A small multi-label audio tagger, trained from scratch: log mel input, depths [2, 2, 4, 2].
Rows from block 3 of a small multi-label audio tagger, named by matrix and row number. Rows with one number belong to one channel. Each number is 128 + 24 x the weight over its row's rms, rounded and kept within 0 to 255. All counts start at 0. Numbers have three digits each.
Before each channel's rows are labels from the 100 clips, of 14848, where the channel reaches its highest value: "peak in band" is the frequency band that holds the peak. Only what is clearly more common there than usual is listed. The data: short pieces for a synthesised band: melody, chords, bass and drums. In brackets: how many of the 100.
# r30: branch 2 reduce pointwise conv (model.blocks.3.r3.0.weight, 36x144x1x1), inputs 0-47
# b30: branch 2 3x3 conv (model.blocks.3.b3.0.weight, 54x36x3x3, transposed, each kernel summed), outputs 0-53

peak in band: 0 to 250 Hz (52); 500 to 1000 Hz (30)
r30.7:128097183128128128128128083109166092128128128100141098128128128128128128128097128128161128093101128128128128128128128128157128128128128128128145
b30.7:104144095147128117110116113096120131114138137171111121143097128151078180095113160110121159118132113156045112139123131120128117135130159109153099146137139133117167

peak in band: 250 to 500 Hz (40)
r30.20:128128128128128128187128128128211128128087128191128128128184128128128128128128163128086128128212128128128128128128128128128128173179128128128128
b30.20:120132113123127118157092165118149163098147151138112130089134134077133112115138091110126116117143119124136123123097159097163085110152149142119099137123102200168124

peak in band: 250 to 500 Hz (99)
r30.13:128128128171128128128128128128128128128128128098101128086128128178081026128128128128084128128128128128128128128128175128128128128097128128128128
b30.13:119143154140129150097104145181173120158137121134121126088164143167114150154137183141119115121132105106135100090134109125154111200128114125128102112098116116128136

peak in band: 500 to 1000 Hz (34); 1000 to 2000 Hz (32)
r30.10:128128128128128128128171128128074171128157128128128128128128128128106128157128194155128128098128151128128128128128128084128128128128128128197128
b30.10:152119146112118090124185148134120115096091122158120119171138166141108100110147083158119137143135141119159140114131173202116121128115151128112125142093115115115138

peak in band: 250 to 500 Hz (81)
r30.23:128085128128085196128170128128128128186128128151128128128158128128128128128128128128128128107128160128128128128128128107213096128128208128128068
b30.23:104147082142104101121153105145124141137112133121093123143116159119074148125116078133085089094119112104095132130117128150090125105153151176148128105139109172128128

peak in band: 0 to 250 Hz (38)
r30.5:091128101128128128162128128128128128128154128128128100128128128128092174110128073128095128128101160128128105128076128128128212154097128128080128
b30.5:178161108116106097138153167120128104135074174136121117129128156127121181166126119098108133098127133142140101107143174129096118135133143158128130162116105170130128

peak in band: 500 to 1000 Hz (74)
r30.4:128100128174128128097128092128128128067128128128109128128128061171128128102128128098128128178111128070128128128128128169128142128128128128128128
b30.4:106160085118125125144134089124174122120107086108097151105117088141150117133138114156093121078129139126106135108142127161118116076114117147147132152177090108145111

peak in band: 0 to 250 Hz (71)
r30.35:090128128128128128128128106152128128128097128101128080128128128128128150128144128085128128112128128128128128128085068058097162128128128075179166
b30.35:167144113125142164145154128168088135148147118131128079150123121151179109117104140128128149137128110142100161164145141192117142109101128099142095134161115128088124

peak in band: 0 to 250 Hz (91)
r30.1:128128067099190128128128102128128128099128128128094128128128128128107128082128128128128071128128128164128128128128193128067194128128112165128128
b30.1:147172073119137100124169115078129124119177128117138124128128112128128119125168122110163139121119139152144135118115109140151184090111145126128125086148111087150086

peak in band: 0 to 250 Hz (98)
r30.2:128128128093155128152128105128128128094128128128167128110128128128128128149108210128128128128128072128128128128128128088128096128128128128128146
b30.2:119121098127148117127109136139115170127128137172169103097122117088187155115103122121111082162138139128099110096086139114091138120125122135119128130111085109127076

peak in band: 0 to 250 Hz (94)
r30.3:128128128193128128172128128092128128128080167128128128128088128128095128128128128128069090128128128161128128043088128128128224177128128128177099
b30.3:126128123172136087104120164089134095183161132116118142135081112101156145109128128092137151139150123171076111128101120115130139134131150111109136175151128117111102

peak in band: 500 to 1000 Hz (54)
r30.27:128128128176054096128128083128128128128128128092128151128128168128128128164128128128128128156128083128128087173128110128199128128082061128128143
b30.27:155127105115126148108125119135128133093099124162095113181105109151085128061134102159109130136123125103128128144074145143119150125128132104162153143140128148071145

peak in band: 1000 to 2000 Hz (48)
r30.14:174128170128128164106088128100128158096128128085128128128128128128128128128128077128128098099128128128128128195086156128168201128128162128128128
b30.14:128129137128112124155130139128165150131110146111130141208161162100139132153121118156074050102132152113102125126108129100147128109108161129125137128125119124146155

peak in band: 250 to 500 Hz (100)
r30.6:128128128128128128128151128085128128128128150128154128128160150099128151128128053128109128128128128128181213101128128077128128183088128128128099
b30.6:133125140112131106120106115143105090125140109135091103123101152136094147128131161058112125114122154110134139127128118140201101131121117186146109137128143090084127

peak in band: 0 to 250 Hz (69); 250 to 500 Hz (31)
r30.24:161128128128128128128128128183155128128128128128128100103157128128128128128128128107128106128128128128128061128091128128128128128128128128128128
b30.24:127142058167109157098126134145097112140051124140149143111128144083127132089118133120146154128115141136112124154128098134090151107139139168143116158128103128117127

peak in band: 1000 to 2000 Hz (37)
r30.11:100150128128128185128128112128115128156080158128128128128128091128128102128144128081089128128102128128128128070153099128085128063128171091128128
b30.11:114128144120160118125120098144102133175146082130162136115118119086115113115155140167113105153124129123135131176143128075177102107142132104136137118173105123085157

peak in band: 0 to 250 Hz (71)
r30.26:076128128159128157097153128128128128099128169128128086128091085128088128128128128128128128128158128091128128153103128128128128088102128166128128
b30.26:115128083128143156152121122128128125119114101092115149151119095131160135200106157146124147101129123123090130168129116113148169118148102156156134141091115090092096

peak in band: 0 to 250 Hz (95)
r30.8:218128128128128128128128128128128155128128128128128128181128216128128128128128180128128169128128128093050128128128128128095128128168079128128128
b30.8:193139150128136113136159144129136127091107106136126136160138161126152107121119121086094167101122134128120126168144092135106144128151131174117093145097181141162141

peak in band: 4000 to 8000 Hz (51); 0 to 250 Hz (33)
r30.21:128128128128085128159091128128174128128128153049128128066128128128128128128167128128128128093128085128128075128102128104128176107153092087167128
b30.21:096134127122198104138171148165143132135156127110121141100120128148176139136105084104112132159113126169108094132119128134105136126119117112107097078131117147086149

peak in band: 250 to 500 Hz (62)
r30.32:128128054128082128159128215152128128128155178128128159128108045128128128128128128128097128128101160128128098128128128128100128166128128128128128
b30.32:162084098116144128155114091103152122120129115126163122131163139152099117173113066160127109146150152190120131107115109165159161124118136109132128114105125124134149

peak in band: 250 to 500 Hz (69)
r30.33:080128128128128158087128128128128087148128128128158128128128128128170065128128155128128128163153128128083128128128128128128084128128128128128166
b30.33:112145151139139125128141087143094108161148128120079084126153092128124125131106142198095128091106104156104160140130096104102104128149112128118128146110117128150087

peak in band: 0 to 250 Hz (99)
r30.30:081128128128113128128128128159128128159168236128128128128128066128128128128128128128128128091101128128128128077091065128128174128128128128128158
b30.30:134186098109135097149144136103132088152111128118092145109147105156132168145149109121164120140146130181140127111167132120136134127141208104110144128138121139123110

peak in band: 4000 to 8000 Hz (100)
r30.25:128128159128128176166128176191128128128128104128128128128128128128128128128052128128172128128128155128128128128103128128128128128166128064128192
b30.25:123103174135124157116063115116159096161142139143144126133119119130103134154105102087107114117155128067148143111090086129120098071137122134141115145126135128127134

peak in band: 0 to 250 Hz (67)
r30.34:128128176158128128128128128128128097128128128128053164128201128085128128093128128128128128128128168150172128128128128128128093173128128128128128
b30.34:171177130132090173095120144107106130109114158112137182125128110116153119133160099132128105135141133116133114091110121111144107073114125120138087083155113128090130

peak in band: 0 to 250 Hz (99)
r30.22:128128128128128128128128128070128145128128128181128086128128205128128128128128128128061128128128128128128128128128128128128128128090128076128128
b30.22:153150102134176084169118084144110125133106123135131131134110154110106152106097097099111151104112106094110109128134107118093130123098103120074152118102176116124145

peak in band: 1000 to 2000 Hz (33)
r30.16:103107128095128128074128128148092128128128158128128128128128148128128128128096128128128097128150171128128128128128128128128128168128128165128128
b30.16:138169107133129149128136121095128098103117167128143143184119140153172097138128163128127102106170128179082109112096155115106106140150147102110150138124107096124111

peak in band: 250 to 500 Hz (50)
r30.19:128128090203128128128128177128128128064159128128128128128128128128077095128056166128090163101128128128128090169128128128128161128168128108128128
b30.19:108162133144139160135131105141142110124117103158128101115111159130127107146142158136098098147145136126128139119079126083167114069124132194171116145119126149116092

peak in band: 250 to 500 Hz (86)
r30.31:078128070091128128128128128128128128128128128096128128108128128082128178128109128080128128128096128128128128128128163176128143128128179128128128
b30.31:179124128155145128086130120137115105114121172133141146114110134155132128111109163064182104124096106128127098074131131117131127138109134184119139115128137128092150

peak in band: 0 to 250 Hz (54)
r30.9:150128085128146128097128128128128128128128128062128128128128128105112128128128071158128066200169076128128150128077128128086128128087128164128128
b30.9:134118133131094148104128110122187120128140126066160146128162110168131132112118138187116124146124178112110084110137125110112135111103118122102135113103151109177127

peak in band: 0 to 250 Hz (99)
r30.17:084128128128128092128128128094128167100128094128105128128170128142170128128128128128128171128165128128128167128128128128128128128128195171183128
b30.17:136089144139145111148134162088148154106115137124094133174149074067120128110128141127110130111121089096128100141123094107120116128146124106135172118096145141174111

peak in band: 4000 to 8000 Hz (100)
r30.15:128128128128128128128128128163128162128128128191128128148088128128128106153189096128107128128128128128128128073128128128069128128072128128128086
b30.15:145123105113117155123118116150136183100158109092150154120107139132123143115113102100120133118139110166138165103094140106150128119143126162109131189132104098166184

peak in band: 500 to 1000 Hz (64)
r30.28:081095128128128128128172128065128128128059128057128128128160099092128128197128225128128128128128128128128128128128128149128128128128128128128128
b30.28:118096101106120135091116152154182127127101129149166096090158135119136139105110128127126171105103137116143119090093148124094087109107116134164096129170152117128107

peak in band: 0 to 250 Hz (100)
r30.18:099148107101188128128128128128128128128128128128128128128110183128128128111128091162128128128091128128128128128128128128128128128090128180128128
b30.18:134098133168141129137128153151138121121137128129120099119159129140152128174129105131202117107147149067158105085160123155102116139156121170150108142106124129114151